Weights of a small CTC image transcriber.
Training: soap at rate 0.0047, 4500 steps.
Rows from block 7 of a small CTC image transcriber, named by matrix and row number. Rows with one number belong to one channel. Each number is 200 + 30 x the weight over its row's rms, rounded and kept within 0 to 999. All counts start at 0. After the name is the row's rms in percent of the matrix's.
After each channel's rows are labels from the 100 images, of 14976, where the channel reaches its highest value: "top examples" is what is common among them; "peak on" is the class under the peak. Only what is clearly more common there than usual is listed. The data: short English words printed on busy colour backdrops.
# convs1: grouped (16 groups) 3x3 conv (model.blocks.7.convs.1.weight, 128x8x3x3), inputs within the group 0-7, a 3x3 kernel for each
# convs2: expand pointwise conv (model.blocks.7.convs.2.weight, 128x128x1x1, transposed), outputs 0-127

convs1.65,098,175,232,171,222,205,124,152,217,169,203,199,233,261,226,171,154,176,187,164,196,221,211,166,178,220,173,219,182,218,184,188,174,284,216,172,275,217,180,176,219,198,259,172,204,229,187,229,218,194,221,164,207,168,194,204,147,233,172,147,188,220,223,190,197,221,198,186,151,197,214,194,197
convs2.65,091,161,191,204,266,171,232,236,185,191,207,192,240,170,235,199,184,252,189,235,198,214,257,176,209,234,253,201,191,198,223,268,152,244,233,164,197,169,207,177,205,211,200,199,236,166,232,198,173,198,210,126,107,213,203,252,236,175,199,201,121,203,156,194,229,180,188,223,200,184,243,173,185,239,250,243,193,210,190,170,193,223,228,189,222,181,196,174,256,192,260,209,223,204,200,162,180,151,193,205,199,200,248,198,178,170,246,213,215,253,160,171,208,207,183,198,215,188,199,206,187,233,187,178,197,143,219,180,189
top examples: the letter e
peak on: letter e

convs1.24,093,231,187,233,169,205,211,140,193,162,172,225,206,152,239,242,212,161,180,220,218,191,162,182,257,152,180,194,177,175,140,219,252,209,199,193,238,185,201,207,147,224,187,169,190,207,198,204,234,185,192,139,214,222,185,198,183,180,163,147,217,151,218,191,182,206,196,156,166,172,148,210,257
convs2.24,096,186,201,233,198,186,172,217,155,226,209,151,213,211,175,172,177,182,248,230,239,163,190,196,134,225,190,220,251,190,196,161,202,269,215,152,228,195,209,215,221,188,200,177,144,223,177,182,174,225,196,179,180,168,204,187,132,216,209,178,224,203,220,252,206,167,178,202,236,189,238,194,177,231,245,191,215,221,201,215,221,210,200,156,200,221,212,142,197,250,236,198,213,221,285,212,170,158,217,201,206,179,204,131,129,116,233,154,224,174,194,269,203,176,163,180,176,196,210,216,196,178,193,203,220,214,195,205,230
top examples: capitals; the letter n
peak on: letter n

convs1.17,092,194,217,185,158,188,223,169,218,205,195,159,192,181,234,194,207,199,162,155,199,171,247,171,212,264,206,259,182,229,217,205,190,235,190,222,180,156,272,205,172,232,230,199,188,231,215,175,202,224,218,184,233,190,154,184,155,207,177,194,204,217,205,237,201,190,215,222,302,240,176,262,205
convs2.17,095,156,195,217,201,154,182,207,234,182,148,248,266,253,198,209,181,201,195,196,194,180,222,212,179,206,214,173,192,172,162,215,208,190,232,180,221,239,161,209,236,277,252,202,158,234,232,200,241,179,155,218,204,203,201,212,278,204,229,199,228,181,180,189,207,210,227,168,188,187,211,196,161,186,250,204,160,196,224,204,159,181,202,228,201,163,240,201,193,249,212,197,200,139,170,244,203,165,209,159,197,201,236,133,205,222,216,223,255,163,178,236,269,268,217,223,223,239,208,184,225,187,189,153,212,162,205,211,160
top examples: the letter s; the letter g
peak on: letter s; letter g

convs1.57,100,185,195,202,182,208,202,189,195,191,150,163,193,229,200,189,193,179,198,131,149,145,243,151,237,158,201,288,206,211,188,171,218,175,165,193,210,218,167,269,177,195,184,227,203,206,164,217,214,220,152,211,190,190,221,189,224,240,218,146,212,208,196,170,196,194,238,267,197,221,163,175,235
convs2.57,105,146,204,192,191,215,240,174,86,185,208,234,216,210,204,185,180,194,187,227,168,168,190,212,175,194,166,192,171,197,184,189,166,173,251,178,176,198,206,237,207,216,198,177,181,248,144,225,179,232,150,222,176,170,294,195,230,179,180,195,215,193,202,162,210,170,216,206,227,229,239,157,172,216,221,235,234,185,177,185,200,262,179,239,220,199,182,185,198,177,181,188,239,191,185,232,184,249,197,205,216,158,158,197,173,259,178,168,187,149,138,142,202,181,217,233,191,222,228,175,218,231,187,165,240,229,251,189,202
top examples: the letter w; the letter o
peak on: letter w

convs1.86,104,189,197,202,184,195,258,188,194,188,161,250,166,188,255,194,175,205,189,174,227,220,179,127,187,183,187,207,239,211,211,211,162,196,242,221,190,188,244,172,197,198,169,181,199,208,134,246,173,200,133,249,157,201,282,172,175,181,201,240,185,207,194,177,196,173,214,200,232,220,177,169,150
convs2.86,102,200,183,201,213,157,189,172,237,294,165,133,206,154,184,191,217,169,183,205,200,195,191,222,224,230,230,180,182,176,233,220,181,182,222,182,205,217,200,146,170,232,199,241,141,199,239,184,225,226,158,180,285,171,192,210,216,194,190,188,188,208,239,176,182,196,168,202,175,197,182,206,225,194,216,198,176,174,175,176,205,201,211,195,177,219,277,224,215,214,256,200,178,203,246,126,170,169,177,206,237,197,238,205,194,186,225,206,159,283,196,211,199,243,161,173,198,165,203,276,260,238,217,176,193,219,217,226,182
top examples: the letter p
peak on: letter p

convs1.98,086,171,159,197,246,189,222,224,253,202,130,200,203,215,218,202,140,161,158,170,228,205,173,238,180,189,183,172,225,222,184,194,191,243,173,189,243,198,184,186,172,213,186,152,227,186,192,233,183,218,202,213,186,165,195,159,188,179,223,196,183,190,183,220,180,171,257,184,209,212,274,271,269
convs2.98,108,192,213,239,189,163,192,230,137,210,222,226,226,209,237,133,214,197,199,256,167,216,184,233,236,200,198,208,171,161,201,181,145,190,180,186,217,128,168,203,184,191,233,168,172,179,225,212,224,170,205,229,130,206,192,219,175,190,232,143,226,199,214,218,172,228,188,207,232,139,180,203,198,201,211,210,213,174,166,167,153,175,180,153,207,212,210,250,236,273,226,222,208,173,197,239,208,207,205,227,223,181,167,240,231,185,212,148,167,167,182,212,202,218,192,209,194,234,220,216,188,182,283,209,214,168,294,218,169
top examples: the letter s; bold; the letter g
peak on: letter s

convs1.9,094,249,185,212,178,200,240,194,198,184,200,151,192,213,245,175,155,189,162,195,189,208,247,109,198,251,220,171,180,188,166,213,225,186,140,146,178,252,192,179,216,244,215,157,172,190,185,159,170,220,191,198,280,208,201,192,186,224,196,254,236,198,213,219,176,186,203,182,206,215,220,179,227
convs2.9,091,221,240,196,196,240,161,249,200,215,221,159,226,248,167,148,203,261,162,182,164,232,204,246,240,200,227,191,218,218,172,183,200,148,180,197,187,154,221,203,224,201,181,204,182,176,213,172,174,229,242,247,168,216,183,208,218,210,136,219,181,161,205,169,233,234,224,241,165,186,221,234,193,203,163,154,208,190,152,222,211,133,228,212,208,204,216,202,235,256,178,186,218,207,137,188,240,239,185,161,198,217,157,153,174,193,194,239,182,222,167,242,179,201,199,229,166,297,233,191,196,209,178,240,203,207,208,197,175
top examples: the letter e; the letter t; the letter c
peak on: letter e

convs1.11,105,204,192,211,173,171,158,190,221,202,201,179,169,267,153,209,193,203,276,223,179,243,241,130,151,241,224,185,164,219,148,221,190,180,170,181,220,187,242,215,204,125,198,199,215,225,192,184,220,234,153,253,211,148,250,194,194,215,211,206,216,206,218,202,162,190,214,206,209,206,231,187,221
convs2.11,096,200,162,175,208,206,202,188,161,165,177,180,195,235,191,170,216,204,186,185,211,196,178,197,227,229,208,164,214,172,189,212,183,210,144,192,183,202,181,193,256,230,236,154,138,191,236,155,256,225,213,145,199,148,204,232,226,226,197,249,212,213,204,155,234,198,209,230,173,173,220,207,172,230,225,195,236,188,188,209,229,176,188,209,154,203,204,208,179,244,212,173,208,128,165,190,247,213,222,134,154,225,229,170,253,181,193,202,188,209,167,203,255,256,176,247,206,147,261,212,231,226,191,214,250,270,159,170,203
top examples: capitals; the letter r; the letter i; the letter k
peak on: letter k; letter r

convs1.72,104,187,188,250,214,191,192,196,218,151,222,202,219,213,225,164,168,179,197,179,187,181,187,175,200,259,174,214,175,185,116,220,237,212,181,209,289,182,223,204,204,173,175,193,227,163,222,208,284,187,159,238,172,184,137,216,210,156,179,174,257,186,221,227,199,208,192,208,200,165,181,202,187
convs2.72,104,191,164,198,177,216,118,244,210,167,243,193,203,209,187,200,190,221,164,211,214,252,287,234,215,216,193,199,226,191,231,191,227,147,169,176,234,164,201,196,219,202,152,240,155,210,195,197,193,235,227,221,220,194,121,190,172,198,196,153,211,193,164,138,171,266,160,206,177,153,179,171,216,181,185,218,181,199,177,163,212,214,273,156,213,173,232,224,244,223,255,164,228,229,201,210,154,207,208,203,175,221,229,146,223,159,204,200,190,214,204,191,202,216,209,188,219,264,222,182,191,246,215,184,245,214,189,184,210
top examples: the letter o
peak on: letter o

convs1.107,094,153,165,282,192,229,231,183,165,223,226,156,191,236,225,232,191,235,213,209,221,212,186,289,180,192,255,162,193,236,209,228,233,173,195,236,196,247,226,185,203,197,198,206,199,163,165,147,242,149,243,180,156,198,222,215,209,210,195,203,220,257,220,211,200,175,179,172,193,186,199,189,190
convs2.107,107,206,169,185,236,141,200,258,227,155,194,197,273,266,205,222,169,223,221,238,174,168,202,200,214,223,176,195,155,199,189,254,211,256,255,188,198,152,225,207,172,280,224,182,203,208,174,172,176,201,255,196,149,231,180,189,192,180,201,200,180,192,137,185,186,204,186,210,143,184,211,190,166,213,183,193,246,163,229,215,192,180,206,201,217,149,155,221,216,208,205,211,184,180,216,207,199,177,210,230,202,229,217,172,201,227,222,196,214,198,190,226,260,204,161,193,214,160,152,179,283,221,172,162,201,143,221,200,143
top examples: the letter w
peak on: letter w

convs1.43,102,171,186,190,209,297,182,163,181,202,207,243,192,174,164,240,191,196,268,133,165,221,206,203,181,177,180,161,161,206,224,208,229,116,196,244,176,221,226,188,228,235,178,182,201,200,159,174,229,222,204,209,176,216,199,205,203,181,220,286,183,181,183,174,218,202,186,210,199,227,214,209,201
convs2.43,086,218,148,193,232,164,224,242,201,182,161,242,191,172,196,140,222,208,234,202,165,161,260,183,228,206,186,165,177,203,223,236,198,204,221,174,212,243,212,167,214,219,187,216,192,184,141,186,208,188,190,187,200,196,202,173,196,202,202,239,187,199,181,221,216,175,217,192,213,159,243,254,122,218,210,218,202,207,231,223,196,222,225,274,241,246,190,211,291,195,167,146,218,194,249,220,203,227,219,186,208,234,196,167,152,232,200,222,212,225,220,175,254,231,116,217,212,172,182,190,206,192,231,168,155,151,197,231,157
top examples: the letter c
peak on: letter c

convs1.77,101,221,213,158,208,234,162,190,186,150,233,161,195,206,246,188,209,234,191,199,181,259,198,151,193,202,178,209,181,162,165,212,204,150,219,266,209,220,182,210,187,214,217,170,161,201,170,176,173,234,288,198,210,134,117,207,193,198,209,207,215,227,207,196,157,188,195,209,225,208,185,203,252
convs2.77,104,206,190,185,150,195,235,164,216,193,176,232,221,205,158,198,219,205,238,170,197,164,261,188,202,216,187,199,246,130,159,216,235,196,188,214,130,137,230,157,211,251,160,187,221,194,188,180,166,243,171,169,200,186,191,216,231,255,196,207,194,184,170,155,211,164,232,178,192,202,228,209,228,201,185,226,112,154,220,202,222,219,207,203,212,231,167,204,230,171,243,184,261,223,190,228,173,155,209,197,204,271,156,225,155,193,223,214,264,223,160,227,224,193,163,203,228,166,198,214,228,202,175,230,198,182,193,212,153
top examples: the letter n; capitals
peak on: letter n

convs1.114,108,233,157,193,152,181,194,244,157,175,157,201,217,149,218,223,166,194,179,208,161,196,222,161,230,171,222,223,160,230,194,240,147,172,191,259,211,168,179,198,211,278,205,144,200,215,221,182,188,189,249,153,171,196,199,196,251,186,191,215,222,135,207,214,201,216,171,191,228,176,171,187,222
convs2.114,094,175,229,222,186,147,213,211,244,218,178,177,186,247,178,170,212,221,188,211,214,214,207,226,198,179,207,93,232,211,190,214,178,225,227,215,216,163,185,194,190,193,192,161,190,307,215,230,198,185,215,223,196,229,169,205,189,215,174,233,222,281,209,154,217,218,211,223,285,184,211,172,243,188,200,180,230,204,207,218,182,153,235,149,193,174,193,207,150,212,149,184,206,192,250,231,200,193,198,215,171,214,207,242,201,147,179,240,219,174,172,224,244,192,186,166,195,245,199,179,167,220,163,157,227,216,181,206,145
top examples: the letter n; capitals
peak on: letter n